config = dict(
    arch='unet',
    model='class-conditioned image diffusion model',
    dataset='drawings of small networks of dots and links',
    train_examples=195000,
    image_size=64,
    horizontal_flip=True,
    conditioning='class',
    objective='epsilon',
    cond_dim=192,
    targets=['dot colour'],
    num_classes=12,
    cond_dropout=0.2,
    norm='groupnorm',
    hidden_act='relu',
    weight_standardization=False,
    pixel_unshuffle=2,
    widths=[48, 96, 144, 192],
    blocks_per_level=2,
    scale_shift_norm=False,
    dropout=0.05,
    attention=True,
    upsampling='nearest_conv',
    init='orthogonal',
    residual_init='zero_last',
    optimizer='soap',
    beta2=0.99,
    learning_rate=0.002,
    beta1=0.95,
    shampoo_beta=0.99,
    eps=1e-08,
    precondition_frequency=50,
    max_precond_dim=1536,
    merge_dims=False,
    one_sided=False,
    adamw_lr_other_params=0.0012,
    l1_shrink=0.003,
    ema_decay=0.999,
    max_steps=4800,
    batch_size=256,
    epochs=6.3,
    lr_schedule='cosine',
    final_lr_fraction=0,
    warmup_steps=480,
    weight_decay=0.3,
    adamw_weight_decay_other_params=0.01,
)
Rows from block 11 of a small class-conditioned image diffusion model, named by matrix and row number. Rows with one number belong to one channel. Each number is 50 + 15 x the weight over its row's rms, rounded and kept within 0 to 99. All counts start at 0.
After each channel's rows are labels from the 100 images, of 14848 (inputs lightly noised), where the channel reaches its highest value: "top examples" is what is common among them. Only what is clearly more common there than usual is listed. The data: drawings of small networks of dots and links. In brackets: how many of the 100.
# convs0: first 3x3 conv (model.decb.0.1.convs.0.weight, 144x144x3x3, each kernel summed), inputs 96-143
# convs1: second 3x3 conv (model.decb.0.1.convs.1.weight, 144x144x3x3, transposed, each kernel summed), outputs 96-143

convs0.20:50 38 46 28 51 42 37 45 76 66 49 58 56 99 39 60 50 36 37 37 40 23 49 71 31 56 55 58 48 59 47 57 41 33 39 48 23 37 55 39 31 54 47 65 68 36 50 38
convs1.20:62 36 74 67 50 52 43 49 65 57 42 61 37 56 52 47 24 44 68 44 61 69 34 51 57 50 63 52 62 42 37 72 21 51 60 63 49 55 47 49 82 61 45 38 24 23 52 33
top examples: square dots (65); nine dots (44)

convs0.47:63 56 43 60 21 36 77 54 45 36 39 65 68 31 71 36 56 61 59 73 41 56 53 62 73 61 63 37 46 71 60 72 67 65 67 56 59 39 43 32 45 34 60 51 46 77 74 46
convs1.47:59 48 65 58 82 58 67 47 54 78 52 50 41 44 30 44 48 33 67 42 78 32 38 48 63 62 56 39 60 37 66 25 71 45 26 36 47 87 75 40 74 78 67 37 51 36 23 53
top examples: laid out on a circle (100); complete (95); nine dots (50)

convs0.73:40 65 50 51 47 74 50 54 48 51 36 33 84 64 52 66 45 64 89 40 45 64 42 30 46 21 38 71 22 53 44 33 52 31 28 67 35 06 81 45 31 45 45 50 35 51 52 58
convs1.73:35 45 34 23 38 41 48 71 40 42 55 39 21 54 46 28 49 53 43 34 46 31 63 63 61 61 46 45 54 41 42 54 65 82 53 36 60 41 59 36 67 55 76 63 58 44 46 48
top examples: laid out on a circle (97); nine dots (40)

convs0.71:57 54 43 72 34 43 63 51 46 24 38 42 56 51 61 28 67 59 46 07 46 36 35 52 65 47 25 49 47 60 83 34 21 38 61 36 55 36 54 40 67 55 70 13 10 61 53 03
convs1.71:42 62 47 38 56 54 21 62 35 32 51 33 29 37 35 59 43 66 33 44 26 37 48 54 53 35 39 48 40 18 28 40 48 61 42 55 48 66 18 33 46 34 51 59 49 51 82 47
top examples: eight dots (46)

convs0.57:41 55 50 47 43 56 85 63 28 34 51 38 33 45 61 51 43 46 37 25 61 44 19 73 58 41 44 53 37 37 50 49 38 53 71 60 62 97 54 48 30 46 58 41 42 74 49 46
convs1.57:62 48 51 46 61 64 53 49 36 72 44 44 68 54 49 37 54 83 60 39 32 62 44 36 38 54 34 18 68 64 37 67 55 45 61 69 36 35 32 38 39 28 54 37 39 14 35 38
top examples: laid out on a circle (86); complete (85)

convs0.72:40 38 29 68 40 48 51 51 53 47 58 31 58 54 53 18 34 63 45 36 67 29 31 59 58 74 37 65 54 45 29 54 50 62 67 46 75 19 35 43 80 44 44 46 33 26 34 67
convs1.72:55 77 36 50 37 30 38 49 45 28 53 47 32 40 44 51 49 40 26 51 64 60 36 69 41 57 31 34 56 33 53 52 36 57 35 44 53 64 31 62 61 44 57 75 61 85 59 42
top examples: complete (98); laid out on a circle (90); nine dots (54)

convs0.58:53 63 50 46 61 20 59 58 43 55 23 43 72 52 62 80 43 49 43 97 79 57 43 33 46 66 49 20 50 42 62 55 44 42 44 48 22 72 37 44 37 50 33 62 76 49 53 65
convs1.58:28 62 83 49 60 55 39 43 41 42 51 36 60 75 64 42 54 20 36 59 38 57 65 66 45 48 54 55 47 53 51 51 46 55 51 47 44 48 73 44 70 65 72 45 41 30 33 39
top examples: white dots (26)

convs0.83:48 63 53 44 54 77 67 50 49 58 45 45 55 50 30 58 51 33 48 48 67 55 26 43 48 53 49 43 47 63 73 56 48 62 38 78 56 50 00 35 26 56 42 54 47 63 40 65
convs1.83:54 48 41 61 48 23 48 52 77 71 48 77 60 57 66 35 38 64 53 56 71 39 56 54 37 31 47 36 53 25 43 45 54 31 30 17 33 68 63 68 57 51 58 52 50 34 58 61
top examples: laid out on a circle (95); nine dots (53); star (50)

convs0.21:37 38 23 45 52 55 45 42 49 37 65 64 42 49 41 67 66 52 73 38 39 82 62 56 58 58 52 33 50 52 33 33 91 43 46 82 33 38 33 38 48 42 16 42 56 49 62 62
convs1.21:30 53 59 46 31 22 49 45 73 63 53 37 43 39 39 36 44 34 54 48 69 52 42 53 35 40 60 57 57 68 52 48 45 28 42 55 74 61 52 79 62 68 38 60 50 62 26 55
top examples: nine dots (44); complete (36)

convs0.140:60 40 58 25 58 56 76 66 32 73 23 34 70 50 50 73 37 32 46 76 60 46 47 29 37 42 66 34 33 36 65 48 46 32 40 64 53 47 27 63 55 59 44 75 84 23 58 38
convs1.140:36 68 43 50 66 52 36 34 58 44 72 26 35 61 44 47 47 45 54 49 49 48 37 75 55 51 32 79 40 44 63 48 31 62 55 39 51 60 32 15 57 37 48 51 66 63 36 29
top examples: grey dots (29); star (28)

convs0.104:61 69 64 74 38 57 49 47 52 43 54 64 76 56 35 50 55 50 62 66 60 62 43 60 28 48 90 54 77 35 48 28 54 57 20 64 52 17 55 62 61 58 45 48 52 37 45 76
convs1.104:60 36 20 66 32 63 72 58 61 54 52 83 33 61 41 59 26 39 58 54 39 38 70 55 37 57 46 52 35 46 41 69 39 11 60 57 67 55 61 69 76 77 49 39 58 50 44 48
top examples: nine dots (37); pink dots (29)

convs0.133:71 24 80 48 77 49 46 51 48 80 47 63 34 62 33 43 43 56 49 66 41 33 47 54 47 47 13 33 58 55 45 42 31 66 61 59 70 66 62 55 45 73 42 40 96 57 51 52
convs1.133:33 77 32 55 43 44 68 42 43 40 38 54 76 63 57 47 07 44 60 68 17 33 47 52 28 53 64 61 76 32 59 64 55 07 61 67 42 12 49 49 62 54 53 68 49 26 28 68
top examples: black dots (28)

convs0.137:45 34 68 56 46 54 33 33 49 57 50 41 13 73 23 46 54 52 55 25 50 40 35 30 42 38 37 49 43 55 56 56 55 37 50 41 58 35 10 55 39 49 26 47 63 48 45 69
convs1.137:36 80 31 24 68 46 44 55 36 55 51 56 83 49 76 48 17 77 49 46 54 47 53 53 29 49 48 44 50 54 31 45 39 59 47 36 29 56 72 61 40 36 64 58 30 44 60 40
top examples: laid out on a circle (81); complete (58)

convs0.78:40 38 31 52 60 68 50 06 57 46 62 45 50 22 34 39 70 54 49 47 52 57 69 44 28 63 47 20 53 79 47 68 28 42 43 14 73 22 52 59 48 43 31 55 25 52 37 62
convs1.78:52 50 82 54 58 45 48 55 75 42 11 40 71 45 39 71 57 69 37 46 64 80 54 43 55 54 64 72 45 55 03 54 65 42 59 55 69 64 58 38 54 64 54 59 46 54 41 49
top examples: complete (43)

convs0.54:45 53 42 65 50 47 56 46 53 49 36 33 53 03 47 75 51 53 69 37 50 41 44 65 51 36 45 58 67 53 56 74 34 49 62 60 43 94 60 57 80 42 42 67 18 57 52 32
convs1.54:60 47 35 52 60 45 57 37 42 65 67 67 48 58 34 35 71 35 36 41 68 66 54 19 99 56 45 57 19 58 39 51 43 54 23 63 29 33 39 49 30 34 53 32 45 33 66 60
top examples: nine dots (55); star (40); complete (29)

convs0.69:40 60 55 56 24 27 32 46 48 31 47 54 63 59 51 43 53 59 37 83 46 57 27 44 38 28 49 30 02 60 62 65 70 42 50 63 38 58 37 40 42 33 49 41 51 47 53 40
convs1.69:64 52 50 61 47 53 24 39 52 71 43 48 58 43 44 62 41 59 84 58 74 37 25 55 39 40 45 41 74 37 57 63 41 72 70 36 59 49 63 36 51 69 49 68 33 45 75 52
top examples: complete (65); nine dots (37)

convs0.34:39 55 31 68 40 55 43 21 43 42 44 52 67 38 33 55 46 61 26 55 48 50 27 41 42 48 47 42 69 46 54 67 33 64 09 12 52 55 60 34 68 58 49 33 34 52 63 35
convs1.34:29 54 74 35 63 50 33 64 39 75 49 61 39 42 57 36 72 34 63 43 69 54 47 76 53 78 33 44 09 49 62 62 27 73 76 75 40 55 44 50 55 23 52 54 38 58 47 83
top examples: nine dots (45); complete (34)